config.toml
model = "spectrogram enhancement model"
dataset = "songs of 200 made-up bird species, synthesised, often over outdoor noise"
train_examples = 39062
gain_aug_db = 6
noise_aug = 0.002
n_mels = 64
hop_length = 160
input = "log_mel"
win_length = 512
task = "enhancement"
loss = "charbonnier"
arch = "unet"
norm = "batchnorm"
hidden_act = "gelu"
pixel_unshuffle = 2
widths = [48, 96, 144]
blocks_per_level = 3
block = "basic"
attention = false
upsampling = "nearest_conv"
init = "orthogonal"
residual_init = "scaled_by_depth"
optimizer = "adam_atan2"
learning_rate = 0.0016
beta1 = 0.9
beta2 = 0.99
max_steps = 20200
batch_size = 128
epochs = 66.2
lr_schedule = "wsd_sqrt"
decay_fraction = 0.4
final_lr_fraction = 0.01
warmup_steps = 1010
weight_decay = 0.03
Rows from block 8 of a small spectrogram enhancement model, named by matrix and row number. Rows with one number belong to one channel. Each number is 500 + 50 x the weight over its row's rms, rounded and kept within 0 to 999. All counts start at 0. Numbers have three digits each. After the name is the row's rms in percent of the matrix's.
After each channel's rows are labels from the 100 clips, of 14976, where the channel reaches its highest value: "top examples" is what is common among them. Only what is clearly more common there than usual is listed. The data: songs of 200 made-up bird species, synthesised, often over outdoor noise. In brackets: how many of the 100, against the usual share in percent.
# convs0: first 3x3 conv (model.decb.0.0.convs.0.weight, 96x192x3x3, each kernel summed), inputs 0-31
# convs1: second 3x3 conv (model.decb.0.0.convs.1.weight, 96x96x3x3, transposed, each kernel summed), outputs 0-31

convs0.18 091:526488531582550565408490596534582502507581514521320519504481491585575574520463550541414501491509
convs1.18 098:499503509513530581567473475449538497341491503460507402467486425547432449510528525497533528452475
top examples: high song (64 vs 24.1); crickets (51 vs 14.2)

convs0.16 069:556448465590525487532542458463419521451545493493513458531542510583413544553533429486528517523525
convs1.16 063:570506569444505524518400441527497541445510487538483541469564461506528493578537522490507479495461
top examples: reverberation (67 vs 39.7); text has "room" (67 vs 39.7); text has "reverberant" (67 vs 39.7)

convs0.42 099:547504489572582521442483520308515517502544429503416585535514480522472468525473482402548496468523
convs1.42 103:524537435394449496520542400407516426488483542552499444496552563485484581462457441483504524472495
top examples: text has "over" (97 vs 57.3); stream (80 vs 14.2)

convs0.64 089:425483487476589489582507515491538496446632515493545489445462590586418449476463457475558569530459
convs1.64 092:407493540569477474577528543404528512478513404429403466526453497571447554502538500448474537419449
top examples: reverberation (94 vs 39.7); text has "room" (94 vs 39.7); text has "reverberant" (94 vs 39.7)

convs0.87 105:533472477529482528364485501452537344471521510518549380502540477467504504495498512534523489459501
convs1.87 102:458455422425534501557472495468486518389629516495490535457435457500525468416470563499483466520500
top examples: click (53 vs 15.7); first syllable: click (30 vs 5.8); first syllable: harsh note (29 vs 11)

convs0.30 084:497464528430498465454483541451519482547506505501451561479524516360522513495501557539410459525548
convs1.30 079:526528443468521530552556490482510555411389505480542467453443502471504443512539493465446545595509
top examples: high song (64 vs 24.1); upsweep (47 vs 21.8)

convs0.0 109:563430577545444561552538528561567481370531575475484451437430556538543521533494569492553475498569
convs1.0 094:552437455526447458449508500447549538558497520478488479461399425533512531524533514497499610564472
top examples: white noise (98 vs 7.5)

convs0.47 088:534479502523516527579517518485473289587519566525513391554499427481524557489390573545558512495550
convs1.47 083:469577523467520550479617501524500515421519490544479481523519476439435338444494465503604493472502
top examples: pitch: low (67 vs 41.8); first syllable: steady whistle (41 vs 16.5)

convs0.75 124:466490437460480470403512468505598522443458502450448537461438461431539428496488399463403471500456
convs1.75 116:486469467401430488448520480467520517452494405549497529479452480572516533500498497539406611519452
top examples: text has "over" (89 vs 57.3); rain (76 vs 14.8); white noise (30 vs 7.5)

convs0.52 082:494533523507516571508481404491569550618503452546494513485496463556591522486502564500637521515567
convs1.52 069:501481521538551630474523562433550564518536467453477439498456416482562570541461527513504445459501
top examples: clipping (47 vs 7.9); text has "clipped" (47 vs 7.9); crickets (34 vs 14.2)

convs0.91 113:523503508535559421501535558513475502448471405464413493539423416452499482496501480540451478506505
convs1.91 125:488536545417467544523516463465487514512468526460538460430539471529475454515527539488425558537455
top examples: text has "over" (98 vs 57.3); rain (96 vs 14.8)

convs0.67 115:590482440445510554452469449432639497474460458420492488522444463367548441510504409496475539480533
convs1.67 103:451455525519497561496497467494483529510522546494537453589450451486519518528507519521452571604591
top examples: white noise (49 vs 7.5); thin (high-pass) (43 vs 11.8)

convs0.84 099:590464505448569530461525450473523479513583331454461589502443466526584498501476488471478529506541
convs1.84 120:496562472497443613506510510467501499566522512422519435549523466518422491396552518507532515534534
top examples: text has "over" (91 vs 57.3); wind (85 vs 14.1)

convs0.25 081:503483534707505507480542550502517437497572513477538340556517520381506465560534510519482520475582
convs1.25 078:552575488497458489440365611446564513582427518552468479455506502613564386490540454498523494499523
top examples: reverberation (72 vs 39.7); text has "room" (72 vs 39.7); text has "reverberant" (72 vs 39.7); white noise (26 vs 7.5)

convs0.17 105:614550543516583543470474522487461473440603471523378496548492529591505585477464529427476513475441
convs1.17 126:512516552432531513520509577559534483376468517447484519514501445465492417510503570462536426425412
top examples: thin (high-pass) (36 vs 11.8); rain (33 vs 14.8)

convs0.14 092:516531518413388553481512523507517477427514536514440483529534523504433479509475483517507408517505
convs1.14 109:452531505419478481474560507502474393511459416394485475532393451460480427548546528501550528476537
top examples: rich in harmonics (72 vs 30.2); crickets (41 vs 14.2); first syllable: steady whistle (39 vs 16.5)

convs0.57 115:455519546438508395486524478511546545570461366486499525454462514367489512523518473356350419494436
convs1.57 126:506459465551510541396517530466468528558428512474556473490454467500445508432514544440410480459519
top examples: clipping (42 vs 7.9); text has "clipped" (42 vs 7.9)

convs0.70 110:346518479474596461492464516541505438488460502468482417549466529420407388471496447477539473477371
convs1.70 114:490533364456427402441504531506458447447442391501481485541524563503648489454492497469486566450554
top examples: stream (66 vs 14.2)

convs0.95 116:574426547513536552490459530532585496386578525458421482487424535512501495495496526446571522487549
convs1.95 095:495509465519426557459435437429443478470556460434528513499533489491509504552540496524539591556439
top examples: text has "over" (89 vs 57.3); wind (56 vs 14.1); white noise (39 vs 7.5); muffled (low-pass) (32 vs 11.7)

convs0.73 118:617466517539548507504494513526550322540447574533506382530508495533465539496468546556564513478557
convs1.73 125:457497459452561496585530465489512513475575516459461503421450480500571423463548537559488553571529
top examples: harsh note (62 vs 19.4); white noise (49 vs 7.5)

convs0.74 094:502464548406433530468466516536423455492511556511411381499496513438515498496424591513549468535496
convs1.74 089:476510500544432527492516503399514476519495468478505564390532559457508366497561497521539628558495
top examples: white noise (86 vs 7.5)

convs0.27 059:444502551440632541511450522382464502512509488525443482464502523368440504480452556563494473508491
convs1.27 064:581514539547460529514531560452454464517480504556552555433542463455458552485520521465447498562544
top examples: reverberation (69 vs 39.7); text has "room" (69 vs 39.7); text has "reverberant" (69 vs 39.7)

convs0.72 098:507477494444487398413490545532522439498275547472535367519487323416437412493532513480524424485496
convs1.72 087:523427430464475404474528505516535522464398573544469521538501617487497575505563591385453566486624
top examples: white noise (89 vs 7.5); thin (high-pass) (33 vs 11.8)

convs0.86 095:493506532520603519523491468389568478484436472481514454459457475240453484471516445393510514500462
convs1.86 099:489492498453474436556406438532519331505525556561488504465528580507465559544625548564492582563526
top examples: stream (33 vs 14.2)

convs0.48 067:518534508457519503501497359491515526570461467528523568431526475437491597474415465421518471537510
convs1.48 065:426433574465499504535454385463507453559539527417497528447462606523511486497513580488524530551415
top examples: crickets (45 vs 14.2)

convs0.65 116:562510439600623483520500467513468491644548521518424486511540579575409529490512445493478557505399
convs1.65 113:470394528503521418496505394412495518545566508511462465499406521491512500500569532501391511544462
top examples: mains hum (45 vs 7.6); clipping (34 vs 7.9); text has "clipped" (34 vs 7.9)

convs0.37 088:501518486540433507490535478583544487598502534546502540495549475422417517533464455439512488500516
convs1.37 090:495488529510468531528608551524491483519472508494477498532457448487461546472468514442584506473525
top examples: rich in harmonics (68 vs 30.2); fast repeats (48 vs 23); arch (39 vs 18.6); first syllable: arch (32 vs 7.9)

convs0.79 119:572472505452568516500454417468595506436482305483463547478397557543504530474503401421488550479439
convs1.79 117:409506420500430506416480499475465530485540549455388545503521500489523469512534516503407544494396
top examples: wind (52 vs 14.1)

convs0.90 123:493446500348480415556482484552463506533581563378534418527407513485538417470505524536515506514532
convs1.90 116:456515485565400512526494524531487502449561477537431525561457481479529509510455462399457623505578
top examples: white noise (82 vs 7.5)

convs0.76 085:602448506498463466544541546510472445614396582491567459509456459417480521563312532532490456484530
convs1.76 076:479467436410514482517601472518519497459440607506500472475513485547558491529542422501476554548543
top examples: white noise (98 vs 7.5)

convs0.21 081:555529504514571534456523523462521374511580565501483478450529560544520498515397453588553493472524
convs1.21 074:458424529466551496511466354551479512479569516477459455432513521491527531499353414584495530516561
top examples: clipping (30 vs 7.9); text has "clipped" (30 vs 7.9)

convs0.28 084:484491463545566560521496545543490477472619505463511468471502412400558438501499556537498483515514
convs1.28 074:509506575477507427434564492524513517465402541518413476496541522467506588434549567544462526540442
top examples: clipping (63 vs 7.9); text has "clipped" (63 vs 7.9); crickets (62 vs 14.2)

convs0.68 101:487418463450494514442530481488558541397498438383458497466359512459542428503517514436496497460533
convs1.68 095:579548510541461448575470452557571470513538424543519524544570443577481462477488489575529624550474
top examples: text has "over" (96 vs 57.3); wind (91 vs 14.1); muffled (low-pass) (30 vs 11.7)

convs0.94 102:398464533528489431482462489498485455473484530526520444479510476499425514488473525534495505465500
convs1.94 119:477531473516530553512506528379498509445617433466519548450558490473513482472536503492399537499562
top examples: mains hum (48 vs 7.6)

convs0.3 097:499492412477504515419524489483525483566552446522514500546509545450469525531545480490568509482481
convs1.3 095:508418471484486558498543500491439348528464457495468512597480466532482461521354519551557482486568
top examples: clipping (37 vs 7.9); text has "clipped" (37 vs 7.9)

convs0.69 100:500480489628405514488476475552470613528534489486532527494494321581559526503490504523539546509433
convs1.69 085:467538358499505453475524530369503510445580468511439451574495551494576497488538417412469454452445
top examples: clipping (64 vs 7.9); text has "clipped" (64 vs 7.9)

convs0.53 084:439527513552441491509487500457487503589454406543526561482524443382424557508502663381467435499539
convs1.53 094:506534518530421501595564451482481483391376487474510551436419402455524513475380541475541550536506
top examples: low song (76 vs 41.8)

convs0.85 078:324516509448483463439494524387529458456537475481531457489544430317436392488517349492565408504563
convs1.85 074:545554458510458418584477474560535459531460446472498508544548570537534511390482496384484520608477
top examples: click (45 vs 15.7); first syllable: click (29 vs 5.8)

convs0.45 049:512482508435429471519413464496537537527429499502509511478466431502432549425532470468485628636431
convs1.45 039:479445498484426534522526531452467555556453515522529418505477533454421524576495437470572544453473
top examples: text has "noise" (39 vs 14.7)

convs0.15 087:556506517570482457529581566498449457541516526495489544431528432594579453520521500553491503519543
convs1.15 092:521428546456512435542511275422563432461505602538485503468520527538515501519489497508538507518522
top examples: harsh note (47 vs 19.4); clipping (46 vs 7.9); text has "clipped" (46 vs 7.9); first syllable: harsh note (31 vs 11)

convs0.34 096:464519514479649578380518441436516493540456428542471558441509434564500495534424513519446536488400
convs1.34 110:520554489542492500529503488458493468532576494490440551524528553537528480530581497473532509439511
top examples: text has "over" (89 vs 57.3); reverberation (71 vs 39.7); text has "reverberant" (71 vs 39.7); text has "room" (71 vs 39.7)

convs0.31 111:544537422408588516459496403410509465348383436525546487545511296513461549477486489465547547543498
convs1.31 097:505531509539471460506503479522522466369444421475535475579498521474496463471371493551544376406468
top examples: low song (83 vs 41.8)

convs0.43 095:489507478551525565508512454547646525528472487481395556482485523533458481505513545528384461518457
convs1.43 110:468500513441459435457444530509479460506511427428411497432454550548524478558484520485433599570397
top examples: text has "over" (86 vs 57.3); crickets (70 vs 14.2)

convs0.7 098:557464533602546495461466569372505499474530519529472519497551609535447529519503359465561465486408
convs1.7 102:546495430527469478493483601489475420565560594485517498449491540515482616498527474500450586553531
top examples: text has "over" (92 vs 57.3); wind (88 vs 14.1); clipping (26 vs 7.9); text has "clipped" (26 vs 7.9)

convs0.92 109:408425511476504497530529527495529543468546379397474480421394598474439422511496399455396481514453
convs1.92 119:508451367414411431519489447418472514474433397494398522524528520475543496534456579494516588460428
top examples: pink noise (56 vs 7.2); thin (high-pass) (28 vs 11.8); white noise (25 vs 7.5)

convs0.46 108:526534497471536443577474547496516567435612431534416439609543700507313521518564545430468435503462
convs1.46 131:494494431489466504470508502498487416461432476420425582478473522433690496499424513500514461392359
top examples: muffled (low-pass) (82 vs 11.7); pink noise (41 vs 7.2)

convs0.35 116:490507485489477385521497498501430546570566328454532530466461489439545494510498364576430490524523
convs1.35 110:485497519545462525499524482497524613578506604528528428380464502545546540497529448487474585601544
top examples: clipping (49 vs 7.9); text has "clipped" (49 vs 7.9)

convs0.71 097:507460445572571573530615551526492473545516517484496399490517535461512437470509517586389517501458
convs1.71 094:540454491580450456461505475485552494542448542553411472399438551550545498490501514502479595577478
top examples: clipping (75 vs 7.9); text has "clipped" (75 vs 7.9); crickets (38 vs 14.2)

convs0.50 085:482538557533529545403473474470481479527579451541495516488529443422516529480457458567565509525499
convs1.50 078:435465478514368509428422504515470491552429508496492426560550506520438592381523490516515446489535
top examples: arch (39 vs 18.6)

convs0.26 128:525487509528524548516495492512597503431517403479452482539465496526540523499499412477454565509441
convs1.26 131:537557528469472556486530457484484509631486510477550473453504419524446486495540571551472616637552
top examples: muffled (low-pass) (38 vs 11.7); mains hum (25 vs 7.6); rumble (25 vs 7.9)

convs0.4 085:440511468566493490432558504562511501473386369497476550511555584419475414522540540343374518516383
convs1.4 100:492452513469484550511422475465511427373449387505457511492489501480572440482525447405469527460476
top examples: clipping (57 vs 7.9); text has "clipped" (57 vs 7.9); thin (high-pass) (36 vs 11.8)

convs0.32 115:482413476523512487470477452343455515475473454489443460446468649541451516520499400490468502450504
convs1.32 112:478490531530440450488496499449454443501521529557502519427504512558504486483462455487478620532540
top examples: rumble (73 vs 7.9)

convs0.24 110:562428537503568467581558504604557481457533545404528440420389451538565451527540508471525513543543
convs1.24 079:473524422448506451501508508568473616469458536472468485600423548402486664481558585452509537485532
top examples: white noise (97 vs 7.5)

convs0.66 101:533406531453467325520495536499449478472518500398476475404373513475496432486526485558426431538506
convs1.66 108:477513446380423422448430475467446513484468542482423488472499525455533531525492515476442591525409
top examples: rain (59 vs 14.8); white noise (52 vs 7.5); thin (high-pass) (32 vs 11.8)

convs0.59 107:524514493545458458473454519594496440537592532479526451557453548513442481518496584553520515522498
convs1.59 104:403507530433521552520456433500497486488517454471496450440449544487558472542488578466501557560466
top examples: click (34 vs 15.7)

convs0.6 090:559509543553479557489473521513504388562479475511517459500499413389473507485486503515512485479550
convs1.6 097:501584539529529597561576557564495378455478519464528439538464505469454491486487583527523548538530
top examples: high song (53 vs 24.1); warble (45 vs 18.3); text has "noise" (33 vs 14.7)